python train.py --model="multi-label audio tagger" --input="log_mel" --win_length=400 --arch="ecapa_tdnn" --activation="gelu" --depths=[9] --init="trunc_normal_002" --beta2=0.95 --eps=1e-08 --batch_size=128 --lr_schedule="cosine" --weight_decay=0.3
Rows from block 4 of a small multi-label audio tagger, named by matrix and row number. Each number is 128 + 32 x the weight over its row's rms, rounded and kept within 0 to 255. All counts start at 0. Numbers have three digits each.
After each channel's rows are labels from the 100 clips, of 14976, where the channel reaches its highest value: "loudest" is the band of the loudest frequency at the time of the peak; "top examples" is what is common among them. Only what is clearly more common there than usual is listed. The data: synthetic speech, music and everyday sounds put through simulated rooms and audio effects. In brackets: how many of the 100.
# c30: last pointwise conv (model.blocks.4.c3.0.weight, 256x256x1), inputs 156-207

c30.173:166106111134113096136189105101089145114145170126131143156129188137146087127134156090214135131127126124154148143085101113107126165169079093116113167122159147
loudest: 4000 to 8000 Hz (31); 1000 to 2000 Hz (28)
top examples: everyday sound (78); reversed (67)

c30.95:101157124167101116166108148134126108111126092096168108148127174090141161076108099076101174140146117060135119169152174140139135071163158128163109122180082094
loudest: 500 to 1000 Hz (50)
top examples: everyday sound (78); distortion (39)

c30.200:114155101127112124112083164131123124147104181154128110152105103160123143166131122145140101155164094082154163185097109116110134171139096178141168065114130161
loudest: 500 to 1000 Hz (35)
top examples: speech (79); distance: near (68)

c30.211:111123171112158098161127103120108147159116138116204151116130110151099083104151121113087105105160086154214097193108174160150109111091111124175105096148115093
loudest: 500 to 1000 Hz (49)
top examples: far (68); chorus (55)

c30.144:044179087100155150151137136112148106109096099118135128177109104129132112114152062153134099163123098109120148153124123070181115115131127151108111112099193157
loudest: 1000 to 2000 Hz (72)
top examples: everyday sound (76); wah (59)

c30.131:138170117146123200139095165106122116116162111112141121128086119115147175162142103055114099084102178122114109093096129159084174088145133183077116095106071178
loudest: 4000 to 8000 Hz (46)
top examples: bit reduction (99)

c30.119:177059170161112162138131166130188092116137113143101158105133130152148092114095141146167202169172114094150137168117146177207120097131118119129130135096130109
loudest: 500 to 1000 Hz (35)
top examples: far (90); speech (63); reversed (39)

c30.116:106103112131084135144114168109161128144075145129154079153139126130119139104142075106109084114212102108149120095110088134129129159101158079068122117128163118
loudest: 1000 to 2000 Hz (26)
top examples: source: everyday sound (56); telephone band (51); ring modulation (41)

c30.106:122125159134132112090109134136130132133153111118098163142070179129106113135134133117129086159084170112091137121133139105120106109161123142160143189110145148
loudest: 250 to 500 Hz (54)
top examples: chorus (40); tremolo (38); number of effects: 3 or more (34)

c30.96:111146103075125145138122102228136120166168106108112105174099118106086109124113148145098148144131142112118151196140132076124138167118137120146174149152148087
loudest: 4000 to 8000 Hz (40)
top examples: bit reduction (89); number of effects: 3 or more (30)

c30.164:153130198151090118133083096139079091071126116130128128133141160114149083099084119125163147185192119106179094130075133135168155140112155123224136109139198085
loudest: 500 to 1000 Hz (50)
top examples: chorus (45)

c30.167:123152149111138098131068123132117081105116111080123135076231131131131138104091074106170106163126149129129122117125130054113125132109092120097134106117077126
loudest: 250 to 500 Hz (38)
top examples: speech (51); dry (48); ring modulation (32)

c30.220:104158123130107153154189184145133114142138185115062116169123175119111168121154149102096104163122040142128108111175121086133160181112163151148132114119131132
loudest: 1000 to 2000 Hz (75)
top examples: wah (75)

c30.99:115102106177183140081136137126121117159115124106081109136093097106119142135103113102161089081084147171096120122167193100136089081079153112129200154149154146
loudest: 4000 to 8000 Hz (31)
top examples: bit reduction (93); short reverberation (82); reverberation time: 0.15 to 0.3 s (41); reverberation time: 0.3 to 0.6 s (41)

c30.121:058140134105074124139211141147100125148151151236184208115129139128085086162070095098159167169122162126092067113114103089131123135095103152097081183080149119
loudest: 4000 to 8000 Hz (27)
top examples: everyday sound (70); bit reduction (55)

c30.169:110110160138111087126125194104118083156108125120086148103140137108068195106147166122167110143147165181141094117103150121161122087091093138107173118112119101
loudest: 1000 to 2000 Hz (42); 2000 to 4000 Hz (34)
top examples: telephone band (67); drums (54); chorus (33)

c30.204:052099092139173076146143163128178149168163116094162118221178135115076136106150116116118098155165123082126095136145120130093101098135130152069150168178067171
loudest: 250 to 500 Hz (40); 500 to 1000 Hz (36)
top examples: speech (85)

c30.141:108089108136219119164073152115131159131101124162103162173139148143209127106123124084139084147126134148125127077140181109179108111121104098127141076113118113
loudest: 2000 to 4000 Hz (26)
top examples: dry (51); drums (50)

c30.107:116074124144125125123150135188084097121108148091081124222089066070095117103132121107150140129101155186138104183134155116137079217100119098129096159169141119
loudest: 1000 to 2000 Hz (29)
top examples: far (88); short reverberation (81); reverberation time: 0.15 to 0.3 s (52); telephone band (38)

c30.137:077093100164103073115080138167131147111198135172114178108098112135138135091094194106075118121162082152106194131162080139155136114116126148118114149138102062
loudest: 250 to 500 Hz (37)
top examples: band (88)

c30.28:104176220089176116224101126066130132107114109149087103131111157118139057135073107073172165181093096158158140086150101119095136120085106164198118098078125131
loudest: 4000 to 8000 Hz (32)
top examples: bit reduction (76)

c30.132:161137101080070121153098138150167138155147085123115118124126081091135087142104125175185086099133133144162103150109140105080115116118155173119100130126107094
loudest: 1000 to 2000 Hz (33); 2000 to 4000 Hz (28)
top examples: telephone band (89); drums (61); dry (45)

c30.134:108121095152107109074118114056163154103076116091112145103092132119147156160136142151145161181168098184108120098104110115098104183154108099078112169102133131
loudest: 1000 to 2000 Hz (45)
top examples: wah (85); band (60)

c30.65:127105145121183142138140109116192136115130134106120157154137137148086136129127124174145153104103094104155125110178147134106108104114108083073134147138116067
loudest: 250 to 500 Hz (43)
top examples: band (90); dry (42)

c30.213:138122135131108090102156088141098132133178110151177116151141094123102115117121152126102146107187120068114193102140135114151133095192136073042144118124210134
loudest: 1000 to 2000 Hz (47); 2000 to 4000 Hz (31)
top examples: everyday sound (73); wah (59); dropouts (34)

c30.92:175053098150084154167180128168142140140175180140155130092126126127123103086124132154109140090132131149161143135178096098118111112094137136126146100139130190
loudest: 1000 to 2000 Hz (38)
top examples: everyday sound (75); dry (49)

c30.145:119128125151110131069073126100163106132123103178088152109160077084059121104137174110113133144104062137133077158205101093179162094117161178114089091137092106
loudest: 250 to 500 Hz (43)
top examples: band (71); dry (45)

c30.172:134129085075112145136093188110179093132128072143163105144158127155122051130108091137099128122173134155119090135189075160160095110177166126109110160194125160
loudest: 1000 to 2000 Hz (47)
top examples: wah (78); everyday sound (56)

c30.75:116109210153103128132105128094145143120134115083095103107070162215196080188163190150147085161109123121140156117138155123163161130113103120147195078182116111
loudest: 1000 to 2000 Hz (29)
top examples: short reverberation (92); everyday sound (75); reverberation time: 0.15 to 0.3 s (75)

c30.27:139104091118160144142097146106123134073144190128121128116112143112141090075128142139128156107150107111088121109141106109136112144134074127085149134162156141
loudest: 250 to 500 Hz (61)
top examples: ring modulation (91); drums (65); reverberation time: dry (49)

c30.140:105084102138166117140147176137118143153103160122113136123083176132149154182106175105140134169169088160159133118104118063177087153112169086160105151143115146
loudest: 2000 to 4000 Hz (26)
top examples: short reverberation (74); everyday sound (67); tremolo (38)

c30.9:102161153110118155133107111127153136127147108124092122105124125069155108124120128103097157143145142131087105103151162150135115163157059143161114080157125210
loudest: 1000 to 2000 Hz (71)
top examples: wah (82); everyday sound (70)

c30.69:127049118138192084089153154101140135134119099118167097155192131107173085132076146134128164202121133122111107135126107055138123098124128144098183067135128194
loudest: 4000 to 8000 Hz (25)
top examples: speech (97); long reverberation (74); reverberation time: 1.2 to 2.4 s (48)

c30.215:073116116135148145087113162166139097142124163142144113120128113072149181147159119154163137132102128095102124222101115108119122160128044096137088175133156120
loudest: 1000 to 2000 Hz (32)
top examples: short reverberation (71); far (71); everyday sound (52); reverberation time: 0.15 to 0.3 s (46)

c30.17:119112149154198149116154089090100103131097125168154126097163183154066072121116155106173148099113185146134105166167112184149134097146108104125120122103136130
loudest: 1000 to 2000 Hz (26)
top examples: bit reduction (58); chorus (32); number of effects: 3 or more (32)

c30.111:115158089163080122104121133114181114122128211152143126130114150131107142111088139138147118129151134181127150166160173173115143120158138134112128098127130129
loudest: 1000 to 2000 Hz (76)
top examples: everyday sound (70); wah (61)

c30.93:126096109188133090131108142089144113148163089132115072149131131151131147129194145082109124125106093127108120077119151157062166103107117159108143150185150115
loudest: 1000 to 2000 Hz (43)
top examples: everyday sound (54); wah (50); reverberation time: 0.15 to 0.3 s (43)

c30.5:071104130127109146200149090145144118141131141072190113101116109116130099080169150096145111099072126127124134100125120208117125166113128113130117132137159156
loudest: 1000 to 2000 Hz (25)
top examples: everyday sound (58); chorus (46)